From a checkpoint of a small class-conditioned image diffusion model: norm rmsnorm.
Rows from block 5, named by matrix and row number. Each number is 500 + 40 x the weight over its row's rms, rounded and kept within 0 to 999. All counts start at 0. Numbers have three digits each. After the name is the row's rms in percent of the matrix's.
# ada: adaLN modulation (shift, scale and gate of each sublayer stacked) (model.blocks.5.ada.weight, 1920x128), inputs 0-127
ada.409 108:508479474489556500431533509504463533527499525405518475510472501529485406606523521557503516481493429514489453526607520540532469494464523554564488508442527431519609517512539515512554539501494518494484511501578493527534503466583543495550540582537523500507571500573515550500488527528555477499497492429516558514497500521506514525590496477494496513534534407532507424519505496502513425506496
ada.410 141:525468550465484581550515521476588466517546564544456496499508496496463557489497516519486498534519475542526457496454576498520506495518500492478463535529565508537450521453513542514511494496449506576509470478371480553561541511413445462495502404446550525513464599528502501497533547487499438525542472508490585455357464513509501484435492538457504493492496546508483463515514489475499481529469
ada.411 079:470498528456475492545480515446467528477481446508447530500545516462470521468460467495492470493544554489500426470515585465550494429539471492481428539525498588454547453455484550442551473542472530500569478552474484515435538427434473579484485529585502453513483545538475492552554522427560544534531497476477444503505557443496504509517477537509552509463444506543569561482446456473467541479551
ada.412 074:479472511555462565585510505447502452491533508592537468437501437494473602444527496540539520488460492540532455484416507491498501494549512482460457468564506542497433497468470507502380493462447522521481442459479427498487487511480445419473497490458477549481438450465520501478510456508421542466524482566486512516488463549475495440421449465523508455491475594507479473479486465537523463497486
ada.413 107:552484509496497510525566506504490526504601482473535494484519478492505491568483511492430489527566450467389463472511511470512497519499487510501413545482516495464461538426555514504458500515460483543490489487598491516577582454470483417503503479544490522502494521616495501503544508506538477461558458462486578478479562541508557507562530532541447520491465468510475366492450516485483482543449
ada.414 129:538441578511487497542457530546554465519529482544484525498567568501518549477463531460426512580514550487477464478496456493521557464499505501482466500527517554548427543462605553513527500476513464549520460497451466446491517515431520528498500351480458467498461546481514507480508551520459464499419480509535468429455568480478543463491573515505463473500491547526498573470465457501511568518465
ada.415 180:456494451488491457491461491497484465498467478555512444442488496519460539458483508518443539462509478461441501499456479495493475456466536481495501393569488528482503499505486522546424503446452484484439453464543446467453405517598495437480494471525456522459498448435531525461418487491403528513473473583469478501496494545478480456514500442483501446518469560541475488437472437616555489491531
ada.416 152:461521458466467426512413486482476504467441459567486482487481511481470551433464470481431498455496529443446476505475488514487461432496496467474457423584470527448530469494465521491472471492474516432455461492530469439412436461570532461458468469536469506459484477451492498517461478503450549523493476585469451505512502522470447483522547460511490487483423573519501563470448451610514532468550
ada.417 085:486500531480553489462510508504487452553469555491468489488485526559454486501553532562518564503496485470496433517493525532545474470483570553557469419532479508538573539499548552556541554436519527479490433517500455497515415516559542536548557492519523466457554537499566544436438511515453530503497470517509529553505490500476489438552495452492534434559507500568495474478527444611572433515552
ada.418 141:486491509498492487494455526508499475509478514563467503500479483520449548452503531512511543473469535465474464500459485524506504480445542487497453398571478543522500511532478518554442506445501466487476429502483545476443395522584502478487499462515441488456500434384531555473410495535406509481516471577520461486512454533476487450488512463541482446522444572530441573496482474598563520466479
ada.419 107:497507459465498447480449501486486519486434481548506449454463478523442531464443523506475548487470499458436501490489495503470482462447545491505472382563474510482516521507477515538477511441491479473472450483521495480455385482625483434489496464543442506468518487427531541465401490520423529504468464575464518507493466549513455453517518441522497448527459551525507491487500480622564486474486
ada.420 096:529431580498509452527503513539486499515445489516569575476501548520552526493459516517526530557496443527482456478522499472535455448511519526508534519509508545530430528527586586495555525458478559530509449497457465527506528539433544493514530505523440447523490543490538524456530554563475469476391531494502532404421530475459516435526558466486473446515533516559513488447525411488527543560488
ada.421 105:486510558469464500549498498514495513479499554539409462493507482468449546472472452499605477493490540495543453481488568490525508469534478470464448520539554539470489448461412538473456471520470554524505481551376528540559547467469422461473476540504483525473461558486476478537541444548512549503573496522485558542422484490514455500435421514457608509467468531507534523452504492481481517472470
ada.422 113:534475501554479440556548543520443543488430449499508522491536543474566530490432490497518478547505546492509407467508445469487545458543481498481416573526491548495505493461486530469531481533525566537516458559491498487421551464430521531491493629563493437505490522520484515543568520543569505483459547455517500486546548460550542500542537492523505515477430497517563559512502482443480578503462
ada.423 085:540442517546520519525501527587498506528561549497557539568536497530582518508453496534553536543445493541564449506498543487526536475530538536516496524497586494525499515492564553500498528451554547533498451521493445531512508524457533557527537502459579523550506545531543541463521582529495443466438530474508505513464534410556538436474582491516480446529507500545588533535550451464536499534449
ada.424 103:461542442490451411544423468471456514440508460548450436441448505455441549447473450453423470476507522454438453486506507456473455459520469458458443462561465535458516467462467498461481454519489543435499459462519453486445476421540488469449455462543437506448468456510466478546493484482481549526491460548463460514499493549476484501505485434494520508457422546515486545480482448567489525445522
ada.425 083:529467538492503509580453488498439533538555535548492475491523516512499575586496488523552524518456529509492404517586526516533511425468524529507455512567492577461450500493529571519437517457488539494439416468460511460527585502404472417522531487521454539503452450534527538495541460542467546427508490501482540500474494498502467439489486452515492469510491555544467564515478428490533524499446
ada.426 086:531490555502507516533539552442554458522541478515552518499572513516568526523551538512424524562548460493468473435489478473516533502515524522499491516504494558539421562480589545511524521465396436498464462456538461490577537529415541484518528413463520468490488525534532513465520533535475484536489532484495554468499561523471587457536612528544480466511515519532489404469479469484527488508484
ada.427 115:526461517452547464477495565533429491544480496474508479432581533548505491526478516516454549527540500511512427490531503465530481462448549556550460481522500549481592538554536559533585549452504482545518434501550467512473476533549537570550554469571520526431560516543548554462476503532503483514505522460514547532531540534504537442575529512552508453549483501545560507456507446546548487532440
ada.428 158:478502421476491467481434488491485469482437448551515492456461477509469529452450505504435524464506495489442501495485464514465470446474524478497501398576487510480532500529483511519459498461500499445438458447543464460433403497615514428477488470524469499455512470460515515481434470484426495514474467585464466489494503555451466469518503440518475459511478557537504500469429442623541480473540
ada.429 145:474524459483486468491427476487502466492491523554463447468453469508415538457483509496475524429525506461443486506486468519485463466456524477491467400575509512490517494519474509538456496465486502472477457478478520503463404497629447448478489445507424521446501442435513517487424442483426525535520453585458489490520458570494466474495451456506474466511464560509448518480465471613540474488493
ada.430 158:474500447494494434496436506480482504493468492554507476460485531517491539461481521502416537521513484476435440482489480509490478450474541496501467403579508515491521494520508529528461508445481504459468423467539420484469418498612538454484502473526469506448503467477529527473439494543429493506435500583476457497491503534460453440535549427510482451520451562536512531454460439623558500518533
ada.431 063:540507554465520514499554529494531457547493458482428601481538523519504490514531552540469517572563550477539418477504556493548528500467513527520457552493466527547548541487539533520556522500463488529567451511450507425458511503432538623533531467510585419499530547519519520499526582472563518519527497441534496434505535499529466477514560575515508478518494481492462557491456481441506492442510